A small contrastive image-text model, trained from scratch.
Data: trained on made-up waving flags, 41.7 epochs.
Rows from block 4 of the image encoder of a small contrastive image-text model, named by matrix and row number. Rows with one number belong to one channel. Each number is 200 + 30 x the weight over its row's rms, rounded and kept within 0 to 999. All counts start at 0.
After each channel's rows are labels from the 100 images, of 14848, where the channel reaches its highest value: "strongest on" is what is common among them. Only what is clearly more common there than usual is listed. The data: made-up waving flags.
# convs0: first 3x3 conv (encoder.blocks.4.convs.0.weight, 80x80x3x3, each kernel summed), inputs 0-79
# convs1: second 3x3 conv (encoder.blocks.4.convs.1.weight, 80x80x3x3, transposed, each kernel summed), outputs 0-79

convs0.61,185,237,151,241,95,185,142,170,232,201,207,193,211,215,194,175,209,168,230,193,142,228,171,168,220,171,240,143,200,201,234,227,206,215,255,197,199,199,177,224,174,162,175,188,167,166,189,238,169,167,206,179,238,191,166,178,182,139,215,174,200,218,214,148,195,164,220,194,211,188,179,206,202,206,212,200,169,158,244,208
convs1.61,191,235,175,268,168,170,153,208,188,209,181,214,216,177,187,199,211,123,178,170,285,179,148,207,172,201,105,153,204,175,173,228,214,188,185,177,185,190,204,182,202,250,199,232,224,218,188,222,213,214,183,172,174,205,223,215,176,197,215,194,217,179,198,240,208,208,206,196,199,197,124,176,161,232,175,236,195,196,247,237
strongest on: white; diagonal band

convs0.56,183,193,168,260,197,204,192,165,204,165,202,177,204,228,242,144,225,161,177,170,215,162,179,192,135,162,137,171,187,183,171,204,167,189,227,177,208,160,226,171,248,158,208,117,172,173,208,200,232,232,214,194,207,228,221,150,207,208,189,211,157,219,145,190,191,232,181,190,187,197,213,170,180,141,178,207,200,201,154,236
convs1.56,179,223,207,228,185,205,184,244,264,189,169,118,212,205,184,190,224,174,225,205,194,233,215,220,268,215,212,178,152,223,190,198,192,226,182,206,146,277,207,174,208,243,179,203,212,161,199,198,171,243,208,187,233,212,220,214,173,220,215,207,235,222,189,200,238,182,175,255,183,191,114,205,244,221,185,219,186,195,211,137
strongest on: crescent; circle

convs0.53,185,205,188,228,215,179,190,215,196,216,210,199,252,159,140,190,195,204,190,168,196,203,155,186,153,211,224,212,187,259,223,192,186,175,217,242,225,171,197,203,196,191,198,218,182,209,240,174,186,249,243,200,204,227,205,287,154,179,237,204,206,164,223,217,135,227,113,178,197,138,204,187,176,224,158,172,249,222,208,174
convs1.53,204,163,186,190,184,186,174,223,234,163,132,199,170,169,156,178,229,245,144,180,173,176,200,204,165,169,218,223,171,182,222,194,188,170,163,228,211,192,172,221,167,200,176,198,205,241,231,190,176,195,217,209,248,253,169,219,142,190,254,167,191,174,189,185,155,194,154,175,206,126,225,191,174,212,253,164,242,156,202,184
strongest on: purple; pink

convs0.43,193,216,188,222,159,193,131,203,219,259,188,199,217,197,206,225,174,154,231,183,195,174,181,172,200,202,193,121,200,175,174,186,214,190,144,220,172,171,187,175,198,185,240,118,165,234,216,183,189,170,215,214,162,214,200,182,210,269,165,208,213,190,219,211,150,187,178,221,177,220,216,189,156,113,197,238,198,240,191,219
convs1.43,155,179,233,220,178,180,133,242,160,209,156,206,231,221,205,220,188,174,166,246,185,188,149,197,228,220,211,194,211,280,188,184,204,293,203,211,221,233,218,208,173,173,222,198,218,200,180,186,232,173,282,191,200,233,194,144,157,184,241,197,193,179,215,191,239,210,195,202,212,211,191,176,153,166,193,223,215,212,179,243
strongest on: grey; corner square

convs0.74,194,172,202,186,203,212,255,221,203,166,152,271,193,194,171,170,220,194,180,204,162,122,243,208,225,239,129,140,180,195,180,209,208,200,247,207,163,199,207,205,193,215,207,172,229,227,164,193,185,207,210,170,208,193,191,212,229,220,241,177,174,126,150,214,152,168,217,242,197,161,193,233,209,189,198,204,156,172,153,188
convs1.74,192,211,193,200,210,207,193,199,165,208,200,227,209,184,223,210,217,209,243,212,199,192,156,208,222,240,248,213,153,234,167,225,193,169,216,208,187,163,215,238,181,179,231,206,204,242,187,131,243,182,218,136,139,180,168,210,179,179,191,180,192,96,190,199,303,165,197,179,199,196,219,228,211,173,155,213,184,183,207,210
strongest on: grey; crescent

convs0.12,210,232,240,174,233,195,209,255,216,223,191,249,166,211,213,187,196,268,216,200,198,208,188,199,185,216,297,180,207,208,228,212,177,105,267,194,177,204,223,169,244,188,200,226,195,202,181,202,153,146,266,208,236,181,227,201,203,173,215,185,207,205,198,186,173,176,235,196,222,207,175,180,167,200,207,212,160,166,246,208
convs1.12,158,145,196,190,167,204,175,272,223,179,198,174,164,235,175,166,170,208,205,196,166,169,193,194,187,183,187,215,189,266,229,172,201,127,144,191,179,216,191,213,191,204,191,213,195,234,194,139,129,177,202,147,161,215,181,209,239,197,221,160,182,209,190,239,147,184,237,175,233,228,200,177,235,181,166,217,217,156,206,179
strongest on: purple; upright cross

convs0.76,203,198,216,162,203,189,178,220,214,221,157,193,190,206,164,225,235,203,216,252,127,191,196,182,172,172,248,194,183,181,195,274,211,217,230,200,136,209,269,197,193,236,222,190,202,209,170,145,182,169,170,187,202,173,220,245,198,232,241,179,216,192,215,123,186,157,201,235,199,199,217,185,230,242,174,226,162,184,251,165
convs1.76,204,189,209,215,184,172,184,210,177,198,297,228,213,220,187,127,197,197,168,190,199,187,160,212,270,231,199,222,225,183,149,199,203,218,218,193,187,183,178,204,159,248,243,177,218,194,275,197,143,275,198,236,171,192,175,200,139,195,188,195,161,231,189,198,206,207,174,252,236,219,195,193,202,164,224,196,177,183,190,185
strongest on: brown; rhombus

convs0.46,205,221,195,195,115,201,95,204,180,230,193,217,159,189,205,234,215,167,170,160,145,187,221,216,212,147,177,192,172,179,191,171,216,204,178,222,208,198,147,184,195,199,176,141,210,202,201,190,227,213,187,215,157,148,188,205,216,221,136,182,184,158,227,207,212,191,202,195,204,199,191,216,243,182,211,241,146,209,133,180
convs1.46,196,188,205,228,176,195,244,238,172,234,192,217,275,205,182,203,220,189,217,193,234,190,182,146,173,252,239,211,171,157,215,204,188,187,225,207,210,250,229,247,195,207,207,177,226,222,277,253,274,207,184,198,188,218,200,217,203,197,154,207,214,206,169,177,195,162,186,165,250,185,203,235,174,176,217,253,250,211,227,258
strongest on: teal; crescent; offset cross

convs0.47,181,290,197,162,152,210,188,173,181,232,210,180,211,188,153,186,147,202,189,204,172,206,177,163,177,224,180,235,235,163,163,206,229,189,220,202,158,210,242,192,228,212,230,184,153,237,190,194,205,70,214,166,195,183,215,230,171,186,160,206,190,180,225,150,176,181,171,181,225,187,207,185,202,184,180,195,194,204,226,226
convs1.47,169,226,197,165,199,198,183,188,184,162,248,246,224,224,148,204,198,213,194,184,242,210,185,211,247,245,183,189,212,196,180,163,197,223,202,204,220,148,250,208,202,214,252,215,218,204,279,168,211,293,175,218,210,155,183,262,181,226,200,185,183,216,189,234,187,226,215,249,202,175,159,147,165,182,211,182,226,239,175,197
strongest on: brown; flower; star

convs0.73,204,197,139,251,180,214,226,163,172,215,198,184,206,269,249,188,182,142,202,210,112,206,186,212,221,163,160,150,221,200,220,243,272,216,175,228,132,195,216,191,207,226,179,213,218,186,201,198,205,237,194,191,203,231,178,181,230,239,221,170,171,195,194,162,235,218,186,205,253,214,177,176,189,160,176,228,196,225,186,168
convs1.73,208,175,266,226,141,238,234,196,170,187,206,237,249,169,179,196,235,194,199,232,210,190,207,157,190,220,228,231,194,230,212,169,190,181,249,177,211,222,233,238,167,159,267,230,197,157,235,160,204,201,236,163,181,168,157,146,189,185,128,222,215,208,191,192,172,215,228,170,221,214,224,192,166,143,180,218,187,225,211,227
strongest on: white; rhombus

convs0.44,231,181,200,191,209,179,174,100,169,206,213,156,183,199,153,202,201,175,197,220,185,193,213,204,197,203,176,75,179,225,228,198,214,211,220,161,163,251,187,216,153,186,169,168,202,209,192,192,226,222,213,170,138,215,200,231,209,161,242,172,196,210,263,196,196,180,198,191,223,209,147,228,192,184,196,189,205,216,162,175
convs1.44,186,213,170,172,195,178,205,230,220,206,233,210,200,174,179,243,188,156,184,246,222,200,179,205,170,203,176,161,208,179,156,182,194,170,220,224,293,261,187,174,218,251,232,226,234,186,157,232,200,138,165,201,191,180,179,178,210,169,172,248,179,182,165,173,170,232,168,175,177,183,190,205,193,128,225,230,234,197,193,252
strongest on: teal; saltire

convs0.68,208,201,186,183,159,198,122,174,222,107,242,170,211,141,190,251,157,267,190,184,236,180,171,167,222,201,230,188,189,184,207,196,131,159,255,213,150,195,237,219,217,175,197,208,177,176,173,211,216,185,169,214,230,199,194,202,218,170,192,168,184,176,155,202,198,209,208,218,165,192,245,211,215,148,210,189,228,207,187,205
convs1.68,196,170,193,196,201,174,213,152,231,191,178,144,199,188,165,197,196,165,125,226,168,217,266,177,168,207,181,238,188,210,208,154,191,222,139,220,180,189,199,179,160,199,187,167,207,194,217,144,179,136,197,172,170,191,217,217,216,193,152,195,235,168,224,140,231,251,240,185,189,247,174,192,180,160,229,195,222,218,149,206
strongest on: blue

convs0.18,192,211,175,141,170,196,186,202,206,146,178,179,196,166,253,179,209,269,199,207,145,227,171,145,199,236,219,163,223,176,146,178,190,233,215,163,178,219,248,212,150,236,218,189,205,230,206,179,195,204,188,196,161,152,186,144,197,199,204,214,186,263,160,167,199,199,197,210,212,207,231,205,181,177,203,194,196,237,173,112
convs1.18,208,160,204,213,166,208,213,214,226,228,171,219,174,207,118,216,187,170,180,205,233,195,195,201,177,184,189,193,183,199,204,199,221,189,229,160,138,196,206,248,217,174,207,173,230,144,199,200,185,187,167,236,244,292,218,203,206,206,143,225,209,173,232,190,222,168,188,172,220,175,179,217,168,177,203,169,294,229,173,147
strongest on: blue; flower

convs0.8,194,215,164,206,126,232,93,242,236,172,185,185,199,206,204,166,214,173,224,189,179,210,176,146,172,203,176,166,217,208,199,168,227,200,166,236,185,179,229,184,202,219,215,198,161,249,203,175,207,210,229,192,167,225,185,212,183,179,181,207,249,187,186,156,180,188,140,223,206,203,187,159,171,114,155,204,201,200,233,179
convs1.8,195,224,254,203,182,163,152,223,171,205,220,195,208,188,209,253,154,186,198,201,231,239,185,193,204,170,207,171,177,202,189,205,225,195,235,176,172,237,185,217,204,191,228,218,177,212,184,155,188,196,167,190,238,230,242,190,185,171,214,201,198,166,246,187,210,173,317,202,126,179,206,223,192,175,242,125,220,156,206,168
strongest on: white; star; flower

convs0.55,209,175,193,213,186,193,197,225,176,212,120,159,197,228,189,193,174,220,200,163,171,165,165,124,210,183,174,160,223,149,184,194,216,155,197,224,122,175,233,159,165,168,163,192,145,244,205,202,191,184,197,193,204,171,181,174,188,232,148,196,188,191,190,200,178,191,206,163,199,225,182,162,192,130,205,157,164,176,246,189
convs1.55,188,267,235,250,216,220,183,214,213,257,207,142,180,194,210,153,155,121,195,191,212,194,195,222,195,232,211,160,191,234,203,213,212,166,203,206,238,212,169,244,186,218,235,224,223,222,231,213,182,185,231,169,209,252,193,190,235,187,267,247,203,199,179,218,207,262,208,168,212,195,128,209,170,196,207,216,186,235,236,232
strongest on: purple

convs0.79,156,232,128,99,177,201,208,234,228,158,233,231,187,139,201,170,196,207,190,231,184,188,183,230,170,225,186,203,221,192,206,225,179,175,232,193,151,157,240,176,244,226,255,196,172,204,189,188,236,178,146,177,220,176,137,194,183,190,186,206,219,151,227,176,203,182,182,192,204,158,232,209,177,181,168,203,179,198,220,180
convs1.79,211,178,235,230,192,230,169,226,147,226,247,178,220,171,225,222,192,177,119,226,181,172,180,187,206,182,194,210,179,184,174,190,230,287,242,212,230,158,156,198,161,268,203,179,229,238,213,207,193,221,218,165,191,127,219,207,208,187,177,173,171,145,201,189,205,181,197,208,168,213,176,205,211,171,233,186,136,183,196,194
strongest on: brown; crescent

convs0.48,208,218,209,197,185,218,122,191,165,211,185,184,157,194,176,182,223,188,194,177,132,190,184,144,209,180,148,186,215,191,172,207,203,151,217,164,148,198,179,191,263,208,168,157,182,182,170,143,198,212,209,217,174,193,206,116,175,197,217,186,222,188,224,182,219,233,185,179,166,242,203,173,185,120,223,236,212,198,172,165
convs1.48,171,192,230,206,173,162,219,224,177,287,220,247,172,203,235,191,184,201,202,196,231,203,187,140,179,166,214,196,194,188,230,192,200,222,237,275,189,207,156,206,199,211,257,248,195,223,183,229,180,153,240,190,142,209,144,248,204,198,159,155,236,218,216,169,194,212,208,194,184,224,239,224,201,132,179,213,223,194,213,216
strongest on: blue; crescent

convs0.21,189,180,161,261,128,232,157,226,174,236,205,222,203,198,200,226,216,165,207,173,153,189,218,212,226,196,151,183,188,223,233,231,175,228,188,248,226,199,140,187,158,177,294,172,201,224,215,245,224,193,213,202,205,204,229,148,179,236,229,178,204,211,206,185,212,226,181,179,217,239,214,168,192,165,170,207,250,168,184,158
convs1.21,195,186,237,243,178,171,228,254,204,253,256,229,176,179,160,226,241,166,216,168,188,208,203,224,191,203,186,247,200,174,164,181,144,176,226,199,182,144,168,197,182,195,261,205,178,244,202,204,177,252,235,175,138,208,197,150,204,210,234,236,224,159,192,179,198,181,254,220,188,195,248,198,207,195,213,182,167,225,157,167
strongest on: crescent; border